config = dict(
    encoder_arch='resnet_bottleneck',
    model="model that answers yes/no questions on an image's attributes",
    dataset='simulated fluorescence microscopy of cells',
    train_examples=195000,
    image_size=24,
    crop_scale_min=1,
    horizontal_flip=True,
    questions_per_image=8,
    encoder_norm='batchnorm',
    encoder_activation='relu',
    encoder_channel_attention='se',
    encoder_depths=[4, 4],
    encoder_kernel_size=3,
    encoder_stem='single',
    encoder_avg_pool_shortcut=True,
    encoder_dropout=0.1,
    encoder_widths=[256, 448],
    fusion='prefix',
    fusion_encoder_width=256,
    fusion_encoder_layers=8,
    fusion_encoder_norm='rmsnorm',
    fusion_encoder_norm_position='pre',
    fusion_encoder_activation='swiglu',
    fusion_encoder_mlp_ratio=2.67,
    fusion_encoder_head_dim=48,
    fusion_encoder_fused_qkv=True,
    fusion_encoder_bias='qkv',
    fusion_encoder_qk_norm=False,
    fusion_encoder_layer_scale_init=1.0,
    fusion_encoder_parallel_block=False,
    fusion_encoder_inner_norm=False,
    fusion_encoder_drop_path=0.1,
    fusion_encoder_positions='learned',
    fusion_encoder_connector='mlp',
    init='trunc_normal_002',
    residual_init='scaled_by_depth',
    optimizer='muon',
    muon_scale='original',
    lr=0.015,
    momentum=0.95,
    nesterov=True,
    orthogonalizer='polar_express',
    adamw_lr_other_params=0.0019,
    grad_clip=5.0,
    steps=5800,
    batch_size=384,
    epochs=11.4,
    lr_schedule='cosine',
    final_lr_fraction=0,
    warmup_steps=110,
    weight_decay=0.07,
    adamw_weight_decay_other_params=0.01,
)
Rows from block 4 of the image encoder of a small model that answers yes/no questions on an image's attributes, named by matrix and row number. Rows with one number belong to one channel. Each number is 128 + 24 x the weight over its row's rms, rounded and kept within 0 to 255. All counts start at 0. Numbers have three digits each.
Before each channel's rows are labels from the 100 images, of 14848, where the channel reaches its highest value: "responds to" is what is common among them. Only what is clearly more common there than usual is listed. The data: simulated fluorescence microscopy of cells. In brackets: how many of the 100.
# convs1: 3x3 conv, stride 2 (encoder.blocks.4.convs.1.weight, 112x112x3x3, each kernel summed), inputs 0-55
# convs2: expand pointwise conv (encoder.blocks.4.convs.2.weight, 448x112x1x1, transposed), outputs 0-55

responds to: few cells (55); cells: one or two (55); fibres (40); ring around the nucleus (31)
convs1.38:143157198114144128116127135121165126146111146122157114128134081135103175147153152134143136136107124146127126147169075092110117128141145114115150153162152136134115137118
convs2.38:105116162103117131134118128128126123145099156081136163103139121134102141081146179074155113112117131121149124131113137182121152140107124130126158129167085075104112123157

responds to: dim (62); yellow stain (50); fragmented nuclei (38); look: ring around the nucleus (36)
convs1.96:113119098156096104118120158111113137146094096120109147164130106161152119080150167098145151113091122161112130125128160158130105124148112084116132133137128109122112117124
convs2.96:125125105117079129124102107114078138166120114123123170118125105122135120117129155144150132138164128163172137126113156135111126095117108115122126135130106156118134115147

responds to: vacuoles (54); few cells (51); cells: one or two (51)
convs1.17:135121128128134107125124118076147115120130128171132148134135116145078118162127118103143124130128134174095137116124124100181148081125129155114130096151130101114094137146
convs2.17:121109183150095168110110133086211123115120144167135154104119131140090149119123156174108117106161162119156109135135126137115148137094138139168108128119139079102052124068

responds to: fibres (65)
convs1.88:166148124143189109134165115140103108131122150156107112120139178081080085110119150132097166175153102120102145126134129152086127112121117168114127139161116133133146136112
convs2.88:132121138158127148130161175171107105119140109100148187121146101132136117113167176106096097100123134120115118125118117142128112152103113172154125094136129108155070130147

responds to: long thin cells (55)
convs1.94:100112142128113126108134139127101066189154095082150098127144131139106139134095126129081133179100101106123135128156141192115137143109142135134131139111119121136098137127
convs2.94:114130097138186130136165075132092142140103088112126148137131145137137158147149098114133138145136136132137151168134149156146161096147151097118129113150103171133145143127

responds to: smooth cytoplasm (91); few cells (53); cells: one or two (53); yellow stain (52)
convs1.65:127143145148134140122136147149121106149187099103124105115129125117133114183140149118137191108128130127123136143116139093127129107198115096134137105197107121139115130181
convs2.65:151147123125116136145122120126138122110117113108131095119138091127119127109140125105082100127095118106147129116141153121118166144110113160126088135130140101084171151110

responds to: smooth cytoplasm (98); few cells (50); cells: one or two (50)
convs1.54:092141132128171115114111137130109152122153128184102128152108108143168116171116103154123144095121197160123124138097122127204165134143129069107140120134133140147110146149
convs2.54:133114073090166189147110115123140148130151146157130175139135121123129138112166134075091120144168124131138129152131134113127110115130143127113136141130113147097138117122

responds to: membrane rim (61); ring around the nucleus (35)
convs1.14:108169118158140122151142150119147123134134095158146186133115121135143130149128133131099118080119160127136138122103133134149163157099167057153112130116145166160141189124
convs2.14:109147085158156113115122091130152135134093125149123129150111167153114144130169138110090154172152126123126120118147124151156110112109145110119138118101138073143120131133

responds to: dim (100); ring around the nucleus (45)
convs1.82:108129122122141118111117117127109145150103165146132126108145126141134120066114081149108121210152137140142115106117137156139117145104123098089117134086150124131139119059
convs2.82:129132147166080119162162139182115132150144109116132137081120139143101108112152108132134153133151125113151122137149131123113165138107120138122123121145113087113168144100

responds to: long thin cells (100)
convs1.2:118121178116137141132155109134103092185151118169125124146084108147139143100133117158097089200123163104155123131142145182174112154085111111137145132116098126117122129085
convs2.2:111130132166119164112141104180094110136094146055146118082135124151138145128108156093140116111130137114126126138101144154133131129158146146158121137149107134120105127091

responds to: few cells (52); cells: one or two (52); membrane rim (49); ring around the nucleus (36)
convs1.41:148124155126078113106115148122121125087134121069140108159129102142092146123158206109140135100106108141104090145115123105068112113161128123124106108141116111135112135138
convs2.41:121133131122132130139182136148182095139118151173109173128113123100141118136136130140147120142101130114112143140142137145111149102167137118100143104092103153123126114144

responds to: membrane rim (89); few cells (70); cells: one or two (70)
convs1.30:160134127111133099121146140106136110112121117102123139146113101123144118131183127120156121090110123113105099119155116096150100125122123110115127110135132161116123146135
convs2.30:163133102120113124140141094101148127129158107113149097128112108106117117113128136123127137088113143126094130139130155138144091125117098087142110126123122131124185142112

responds to: fibres (75)
convs1.21:168104153140161129137132138127171110125157144083150082158117158141102135099139114131131094133160120125104143107119135153124185104096135127193169139118123149134124162092
convs2.21:118129107142103124120158152113144122159119144106105132145120091136162085122130141075121143135102109125132138121104152102082204113150133129133122091124120138165132116152

responds to: dim (100); ring around the nucleus (64); smooth cytoplasm (35)
convs1.103:120126139148142144128108145105112146137105142160140119110154114140114130008133101138118106205118123119144112133122114115122117135091136126103132129102148136109123133050
convs2.103:178123114133059098116134111135102142134099108162125103139152131122151150134151148111084143134125095137170117133131120163139113160130158132117119145102152098102143137139

responds to: few cells (54); cells: one or two (54); ring around the nucleus (51); fibres (44)
convs1.104:128134123129092121126128136157112141130154100076097207155113148119125150139124159116102111074143150133119102185114086168086137099088127134152132135110110121120125128119
convs2.104:110136166146093123149136155150115155100124175151107149155123116119117118134080147116097101153118129129118139115169150101127132159108136127117158141148127175119134111143

responds to: few cells (58); cells: one or two (58); ring around the nucleus (46); membrane rim (44)
convs1.5:168164125132118097133130126156102085119138105131123130167176121112080136129171145102145131165123135152125177114210161123124111139120101081152116111109155176146148150102
convs2.5:119121132132106115115181156108114157114162140148126113148106116154153137122155157186103139155114116091115092122111079120133111134143166126119125120080146106147125147098

responds to: fragmented nuclei (75); few cells (54); cells: one or two (54)
convs1.56:152108115069146122118138099113131089132117115196123112159107097123101109159146118109135109123159168117104116133150099089170121109089133125112101102120129141097121124123
convs2.56:097131120082157132136117077131112133135118124109141053156107099112135150143142131128150140134138116136088129141114151130141102136110125101134120148133143096134125133049

responds to: long thin cells (89); cyan stain (43)
convs1.87:094128130125110140168131139115130092166119096117112096149158094175138137091105089138081111170132132068122120111126116161146110167117153128088125162110132138142144127101
convs2.87:097113114085091161120137108122139104145118121088140106110122122140135121140139133142162117132159118126129118157171148136139132126099112087092141114139142120085105142136

responds to: ring around the nucleus (100); few cells (64); cells: one or two (64)
convs1.59:143117086154110118120132118113135162115126126129122195113144119151144092073108092099102086075108097144130154144101188099132101127110115111087154155118102097110126108115
convs2.59:139143132128135072142134150124197118112176105145138122164141130130075135161120122119126148115138160134149129115123125136126073134140136091137142143160113130164119124138

responds to: membrane rim (52); long thin cells (34)
convs1.46:127143120122183174139091136157099127129108136138155155131101106132113119096154157178090121126121143110177107090122130125138101166104146088095116123130151174138159174097
convs2.46:164156144099123139108150112188119140131101137124088102099132138126117105146108163103105133128119145106141109130107144138140127120120143081114127109129139107142141159091

responds to: long thin cells (94)
convs1.55:126145124156106108119149135142150093205112128092147151137107117160181123095150145118124146164098098099147122131140147130129144117085134122094127128096117118148138154113
convs2.55:131146109162111131163150129145131106113132101147165137140105135143162122107096122150120126106112112122129128144136140118124168162122131172131134100137168103145168121145

responds to: long thin cells (85)
convs1.75:152092108132100132109102124125146091167150105085126191132140107171144125155115120098121117145114117104115131102149121171114109093143134102138172132117140099116115138139
convs2.75:129150161122153125118137082184126121124118117130127115136127100131119105124129123039111143119144078100109116121142145107126137129106110119109105113121114144134098120106

responds to: ring around the nucleus (100); few cells (59); cells: one or two (59)
convs1.62:077126146101097117123091139116130171093104145084117119131137051117139148081137150106130131147103115119121132129127093105104081110116127052127166137108124104132084122109
convs2.62:130123117182098156128138105125119109132154119157129143118114133150130113134147129107130111112145105141163133117144141125146099114159149112095163122135112124121190128129

responds to: ring around the nucleus (86); few cells (74); cells: one or two (74); yellow stain (51)
convs1.72:166090120136113107153152143115142140146135146121119046134100154130158166168108169113175121151166088179121151144160157121128142127148124100141150168150134124131109109170
convs2.72:116121153116139138119099139123123120125180152138139161099116135157136103109124110106145157108104137144127096140117121132124145124121121070143132133114130091118106137145

responds to: long thin cells (66); yellow stain (44)
convs1.79:094142150114195108103147098121110136125118128152118087127101133127120124082129079181103090172133110120163128138139109128148128170072100126107115129093137141137112126077
convs2.79:117095116138108104110103139119144148090108128117148115118160133165128141120136131112151148112123126131140121127073101119123137107121135207115133137113127121129133133099

responds to: long thin cells (97)
convs1.64:134114145152134156116120134144129089218145105097136130129144107146190140162137154128131134178134163118135117145130153176147095132147116122159167159144134122126127124139
convs2.64:116123116116134130115142115178059130137119127128140124162143128100130156133126113145143123117113072100104116153108152138100092095113116145108162109180122172189111112128

responds to: membrane rim (93)
convs1.74:118143099116122116115149127111104125078116130167105141155127110140099117114147107123109139119143131141142088118137065061181100128108134144099129108097135145114130136121
convs2.74:113125141116145061126153168114114139140155119151147130113121119131102082124141106151142144142123126147167150125109140142139142126105125115123111130100120112156114131101

responds to: membrane rim (50); fibres (31)
convs1.52:129122142118117133111098135128115097123143088139151153119105107167148173156136146124110097056076152153096090135125115092146098135120117106095130095105146122118115111118
convs2.52:130120147127175125124135091086165126131111114134142153170142132131152111144110085109115136136178109157140118115119111112140130145102123109105104162111116152085090141112

responds to: dim (100); membrane rim (56); fragmented nuclei (44)
convs1.40:146128077171123127127118167105121118071092131137120150161143121131093113102133195124138165118132131155122113118127083101142106116156114116096127142127126123112117127120
convs2.40:115132153087148105132118152116132125120131129178137146108128093127109151124159178199147115115125140114093108128166123107138116121135116152143149102149100126114120124137

responds to: fragmented nuclei (55); smooth cytoplasm (45); green stain (40)
convs1.67:103134101125150132115112131127104138126110126185133144138146115132126069139094121124106121066099198116131123138131096119191139137131126085128099119132108120105141084124
convs2.67:134137101138106128109140116139076126106140147213136112161133112146144101143145121107137124125128184135114140115142152123131148108144110151143101123131139108095145120128

responds to: membrane rim (76); few cells (56); cells: one or two (56); yellow stain (44)
convs1.28:135136154125108112129137122134132130106147100125146127125139139110131090088201123142112092146129135133110104115175099114138146148120109149150154113098160157136136163085
convs2.28:135129091123123100114190130084142116131142117074125084151102107119101110108116161097084120116121150131101083145142142140151155124135128090086131104117121129153121127091

responds to: fragmented nuclei (82); few cells (52); cells: one or two (52)
convs1.31:156142125127119151143149143104117106113168097165109160171117101175125134151164131122115114026122185117142113111120112104171122120131135145096120126154140159107140164148
convs2.31:084139149125167099153130081138143119126090112146138125166132134140124152134134140098110155123109110137127145109174097112130108104127139098129112138143132141128117132092